config.yaml
model: "multi-label audio tagger"
train_examples: 78125
win_length: 512
norm_position: "pre"
head_dim: 32
dropout: 0.1
inner_norm: false
experts_per_token: 2
subsampling: 1
layers: 16
positions: "rope"
max_steps: 7800
epochs: 12.8
Rows from block 9 of a small multi-label audio tagger, named by matrix and row number. Rows with one number within an expert belong to one neuron, the router's apart. Each number is 50 + 10 x the weight over its row's rms, rounded and kept within 0 to 99. All counts start at 0. After the name is the row's rms in percent of the matrix's.
Before each expert's rows are labels from the 100 clips, of 14976, where the router gives the expert most weight on average: "strongest on" is what is common among them. Only what is clearly more common there than usual is listed. The data: struck, bounced, scraped and rolled objects made by modal synthesis. In brackets: how many of the 100, against the usual share in percent.
# router: router (model.blocks.9.mlp.router.weight, 4x160), inputs 108-159
# up: expert up (model.blocks.9.mlp.up, 4x320x160), inputs 108-159
# down: expert down (model.blocks.9.mlp.down, 4x160x320, transposed), outputs 108-159

# expert 2
strongest on: striker: soft (95 vs 49.8); small (90 vs 33.7); string (37 vs 12.8)
router.2 099:50 61 60 36 49 42 41 54 61 58 58 33 52 65 67 46 38 57 37 26 38 51 64 46 73 56 49 55 42 51 51 61 44 54 56 64 56 55 55 64 56 55 47 47 43 49 60 54 35 53 55 53
up.0 089:36 41 55 69 67 52 34 61 43 56 57 45 50 59 48 47 50 54 58 56 43 47 52 56 28 58 58 52 46 47 50 38 42 50 48 56 51 48 29 48 59 44 50 64 65 49 53 35 66 42 57 51
down.0 100:38 40 68 40 52 45 43 64 46 40 35 49 59 54 48 70 69 47 47 40 48 51 46 53 60 63 60 50 44 58 63 54 59 58 45 43 34 60 60 39 37 55 45 69 57 55 42 52 53 48 47 48
up.1 108:58 71 55 49 59 57 55 34 50 61 80 50 45 49 57 48 46 47 52 36 45 52 66 29 59 64 40 50 41 34 44 53 34 65 51 53 59 55 43 40 46 51 51 56 51 37 39 52 64 42 54 59
down.1 113:49 43 53 56 44 60 52 54 53 32 47 65 48 64 31 62 39 61 44 80 61 54 41 47 46 39 57 50 59 72 55 56 58 54 43 38 38 54 42 44 53 67 50 48 45 63 54 46 34 55 60 55
up.2 104:35 35 62 51 48 42 51 58 35 41 37 52 49 52 57 57 58 35 61 41 74 45 46 56 44 55 47 44 57 57 46 46 55 56 52 37 42 37 38 53 54 65 53 49 43 45 44 52 42 63 55 36
down.2 105:31 49 38 42 48 47 39 53 41 53 38 57 46 59 39 60 49 44 54 53 60 57 43 67 53 49 43 60 50 83 52 46 50 56 56 43 49 35 40 53 52 42 45 81 43 48 52 58 42 41 32 39
up.3 107:37 27 41 62 35 63 40 71 52 32 41 58 45 66 46 61 47 43 55 62 53 32 50 60 31 34 55 66 50 67 54 45 62 52 47 54 38 49 43 36 50 49 49 60 50 61 65 39 41 38 50 45
down.3 084:34 49 63 52 43 60 54 54 31 46 57 62 62 58 38 43 52 47 52 57 54 62 34 51 48 46 50 47 55 67 74 38 39 63 57 44 36 56 53 36 37 57 56 56 53 53 69 60 50 59 47 43
up.4 076:36 67 36 65 47 65 52 39 37 58 51 47 44 68 64 51 49 58 36 34 49 49 57 50 63 37 49 60 33 46 45 34 57 53 63 74 35 39 42 61 43 73 46 45 50 53 53 64 38 47 54 53
down.4 087:63 57 54 56 52 48 47 35 61 55 49 54 55 38 62 53 43 52 48 40 57 57 64 72 49 49 66 39 62 53 46 50 54 58 45 52 54 43 48 66 61 41 59 40 56 47 48 46 67 43 38 41
up.5 099:55 43 46 46 53 66 33 62 37 45 64 49 65 41 38 41 65 43 76 39 48 58 36 29 41 48 42 57 42 54 51 47 50 53 35 51 39 53 46 43 33 48 54 61 48 49 72 58 64 53 68 50
down.5 086:47 61 59 34 50 62 53 47 68 47 40 39 65 53 40 46 50 51 46 41 44 48 41 38 38 52 38 54 47 40 49 33 34 41 53 53 25 52 37 52 54 53 62 69 25 54 41 57 41 37 48 42

# expert 0
strongest on: clamped rod (94 vs 12); small (69 vs 33.7)
router.0 092:40 43 56 33 57 35 54 55 41 65 49 29 49 42 41 41 62 41 37 43 52 45 29 41 56 71 64 52 49 47 33 58 35 46 41 42 56 61 55 47 57 41 47 42 47 37 34 42 48 52 59 47
up.0 094:59 42 46 48 67 53 48 55 52 43 38 52 49 38 50 44 60 32 48 48 42 49 49 55 58 51 61 52 49 58 56 71 56 57 51 40 63 49 38 41 45 51 38 53 50 57 51 49 59 44 49 62
down.0 099:39 40 36 56 56 47 55 48 50 44 62 22 47 53 54 56 49 28 60 43 49 53 37 52 56 40 45 56 35 57 63 41 58 71 50 56 45 47 42 59 44 36 44 63 56 51 60 48 46 40 54 41
up.1 094:40 52 65 62 42 51 48 49 34 55 47 57 70 42 71 47 59 28 63 44 53 45 48 53 40 46 51 43 63 40 53 57 52 59 44 72 49 56 48 47 36 53 45 45 47 41 66 54 67 55 41 57
down.1 097:46 45 74 46 53 52 52 36 48 58 60 62 60 33 56 55 57 50 55 61 33 47 51 57 70 47 52 39 42 56 56 40 48 38 35 56 48 62 58 35 40 51 60 40 45 56 53 50 69 72 61 31
up.2 091:55 33 45 46 57 34 58 28 50 41 47 52 64 48 43 51 61 55 57 39 66 46 46 53 47 52 74 55 56 66 43 52 67 36 39 45 43 55 48 71 54 50 48 44 74 50 46 43 30 58 47 63
down.2 089:50 60 35 70 40 45 42 44 40 55 51 60 42 50 47 38 26 63 39 41 57 50 55 72 55 48 42 44 58 61 38 66 59 54 40 55 48 43 33 45 78 52 47 48 51 62 38 62 49 39 39 54
up.3 094:42 52 40 43 60 42 40 48 50 47 27 46 56 54 43 41 54 64 48 47 74 60 59 68 61 57 55 47 44 48 60 56 56 72 45 61 66 40 48 56 57 49 60 48 51 49 50 29 51 37 38 60
down.3 083:40 54 61 70 53 49 48 68 43 60 62 41 36 49 59 51 63 46 54 53 43 53 27 46 73 49 52 46 59 44 74 58 42 51 52 62 54 43 40 37 38 51 33 52 50 42 56 60 57 59 69 44
up.4 099:35 49 62 71 50 58 52 23 49 41 66 72 38 45 69 53 33 48 61 63 57 60 57 49 37 46 60 50 66 58 62 48 62 40 58 46 46 42 39 52 44 61 48 54 41 41 65 27 52 50 54 46
down.4 100:65 35 46 61 45 44 53 59 45 46 53 46 56 42 52 53 64 33 53 42 40 46 39 62 41 49 49 49 49 40 47 69 59 57 54 50 66 62 42 52 43 39 63 51 51 40 57 50 64 38 50 59
up.5 094:50 47 51 57 42 64 50 52 53 61 73 47 42 49 75 67 43 47 55 55 44 61 55 51 65 36 64 50 46 45 46 59 73 69 49 45 70 58 55 48 30 47 36 54 67 55 46 44 46 47 49 60
down.5 081:34 59 45 71 43 59 50 68 49 61 43 58 53 35 61 69 65 43 50 65 33 42 44 42 64 65 42 41 44 32 56 53 46 50 40 45 47 46 57 34 29 56 47 58 44 45 53 59 74 65 56 63

# expert 1
strongest on: reverberation (86 vs 24.6); text has "room" (86 vs 24.6); text has "reverberant" (86 vs 24.6); round plate (46 vs 12.6)
router.1 088:61 44 48 58 49 52 48 54 53 39 45 62 53 33 45 52 32 35 59 48 53 53 68 55 40 55 70 42 64 61 60 51 63 55 56 49 66 43 35 50 65 57 67 42 70 49 59 35 46 43 49 31
up.0 089:53 61 52 71 48 52 47 30 46 66 54 51 46 62 55 70 56 52 48 66 54 44 66 70 47 53 56 58 55 59 44 61 63 53 39 54 44 48 48 57 45 70 37 48 63 63 27 33 51 37 49 48
down.0 095:55 44 65 32 54 45 51 43 44 56 44 54 51 59 47 59 66 65 35 46 40 29 28 60 62 54 59 38 51 37 59 77 51 60 46 43 65 53 64 37 49 56 37 51 38 62 25 52 42 67 56 53
up.1 113:40 56 65 35 57 50 54 37 49 47 53 43 73 41 68 53 80 50 55 61 41 39 35 36 51 49 37 50 47 45 68 50 46 58 51 52 47 64 56 38 35 56 34 51 38 38 62 75 56 59 54 47
down.1 117:48 69 54 38 45 48 48 47 51 33 46 52 78 43 62 42 69 59 41 61 63 63 33 34 51 64 35 54 47 53 51 47 41 61 54 38 46 55 55 39 63 44 43 53 33 60 41 65 49 42 55 58
up.2 100:43 50 59 35 43 59 40 47 27 66 46 53 59 44 51 60 62 52 49 47 45 32 43 61 65 45 50 54 49 23 29 66 31 70 57 58 65 50 44 40 45 58 61 58 38 46 39 59 38 44 54 62
down.2 101:58 51 64 53 33 46 57 52 44 39 46 32 69 42 57 52 60 63 55 73 55 41 35 42 72 46 54 44 50 44 56 49 54 64 52 45 62 46 59 51 40 35 48 53 56 47 62 41 57 45 51 47
up.3 107:49 53 54 61 45 55 52 47 65 51 55 47 52 45 74 51 56 53 66 57 46 51 45 34 57 53 35 54 35 36 64 50 48 38 54 49 40 48 47 53 54 44 45 41 60 43 61 44 57 55 57 51
down.3 109:57 65 64 39 57 53 42 50 45 46 47 43 52 34 55 53 52 52 44 46 46 59 33 45 63 41 32 53 45 46 67 64 57 43 38 39 61 49 52 43 32 39 32 30 65 42 55 55 57 65 53 39
up.4 100:46 51 63 53 35 54 50 35 59 66 54 31 61 50 52 38 61 51 29 45 61 43 57 43 44 51 62 34 34 41 49 59 55 54 59 68 52 60 57 57 38 55 46 67 37 28 43 61 51 50 33 64
down.4 106:38 51 55 57 45 40 45 43 51 51 46 45 53 49 64 46 63 53 49 58 44 40 34 53 69 42 63 47 47 49 44 47 55 56 50 50 47 68 64 28 63 61 38 55 39 56 35 49 38 52 48 50
up.5 100:55 56 57 31 52 54 45 60 67 38 46 50 52 43 62 56 54 56 56 51 61 55 29 39 52 54 43 68 33 41 63 61 42 57 39 34 47 55 53 61 52 34 43 45 38 58 55 49 70 54 53 58
down.5 102:53 64 47 44 64 64 32 55 41 54 56 52 49 40 37 57 63 37 46 45 43 58 39 58 53 51 35 52 35 42 45 60 44 65 45 44 67 51 30 27 38 32 29 49 67 31 39 65 52 50 52 48

# expert 3
strongest on: hard striker (80 vs 50.2); thin (high-pass) (67 vs 11.8); ring (52 vs 12.6)
router.3 118:38 54 42 58 38 59 61 62 46 43 35 64 46 51 44 63 68 49 69 72 60 40 44 32 29 40 39 39 44 41 51 54 70 54 61 54 31 48 63 51 42 46 36 59 46 51 56 69 53 34 53 51
up.0 093:47 44 57 56 54 49 58 59 58 49 51 38 53 53 57 69 62 58 46 58 66 49 33 49 48 38 31 48 46 43 41 59 29 34 27 44 40 35 57 50 45 50 34 53 49 46 38 53 56 54 67 47
down.0 100:57 43 49 48 50 24 36 48 55 40 40 59 44 63 68 48 36 42 56 43 53 41 71 58 65 47 54 61 50 72 45 54 62 63 59 51 46 35 44 47 57 40 62 37 59 44 47 36 63 45 39 27
up.1 106:51 50 72 57 33 49 48 41 51 35 57 54 53 41 45 50 52 47 46 37 54 60 41 36 46 56 45 37 47 56 66 45 68 58 68 53 63 59 58 56 30 53 36 60 58 29 46 55 50 46 37 59
down.1 119:55 58 59 39 53 48 46 42 49 57 52 48 37 60 48 53 58 56 30 46 45 53 50 60 49 52 57 57 50 44 48 58 21 46 39 47 56 57 52 49 65 64 60 44 48 55 43 39 46 61 51 47
up.2 093:67 68 39 43 44 49 47 29 54 64 50 48 52 52 53 48 56 39 52 28 60 48 51 53 52 45 46 58 45 49 22 52 43 47 65 54 54 44 53 55 45 44 50 53 55 34 37 59 51 50 42 64
down.2 109:59 67 54 47 62 49 39 39 53 48 43 47 54 51 56 53 39 57 49 39 50 49 74 49 48 50 43 50 51 30 39 56 43 45 51 71 66 39 55 58 54 52 49 42 45 51 41 65 55 56 30 55
up.3 111:44 42 42 42 52 47 60 53 53 39 51 54 40 46 55 44 50 54 32 44 55 62 35 31 57 43 53 31 55 67 79 44 63 45 53 43 49 65 51 51 53 58 42 58 51 45 65 52 36 48 33 51
down.3 117:38 61 65 43 45 48 49 52 61 41 52 50 59 47 44 62 53 59 31 45 39 55 47 42 46 61 52 52 43 37 61 33 45 51 68 43 72 51 65 67 56 53 56 46 62 55 58 51 42 55 30 51
up.4 092:48 42 28 52 54 44 49 62 23 50 44 48 41 46 43 42 64 40 39 54 57 43 43 56 68 32 37 55 66 31 37 63 54 46 40 47 43 33 48 64 42 44 42 42 56 43 65 52 45 58 66 64
down.4 077:71 43 56 46 45 36 48 54 49 50 36 56 34 53 35 71 37 30 50 46 45 49 48 48 38 54 54 44 77 50 39 51 43 49 50 58 49 47 59 46 72 49 44 49 61 50 54 47 57 47 46 39
up.5 096:35 47 71 69 47 44 47 54 53 41 55 58 52 42 61 53 43 47 43 52 56 32 24 50 45 47 60 38 52 52 62 43 43 48 48 66 67 35 51 58 34 53 52 39 42 47 57 42 44 38 49 58
down.5 093:25 61 50 59 63 44 46 53 36 35 42 56 57 43 45 55 47 40 46 43 61 69 49 57 36 61 55 40 56 37 43 55 35 57 69 48 54 53 54 48 57 53 61 56 41 58 48 64 65 52 51 51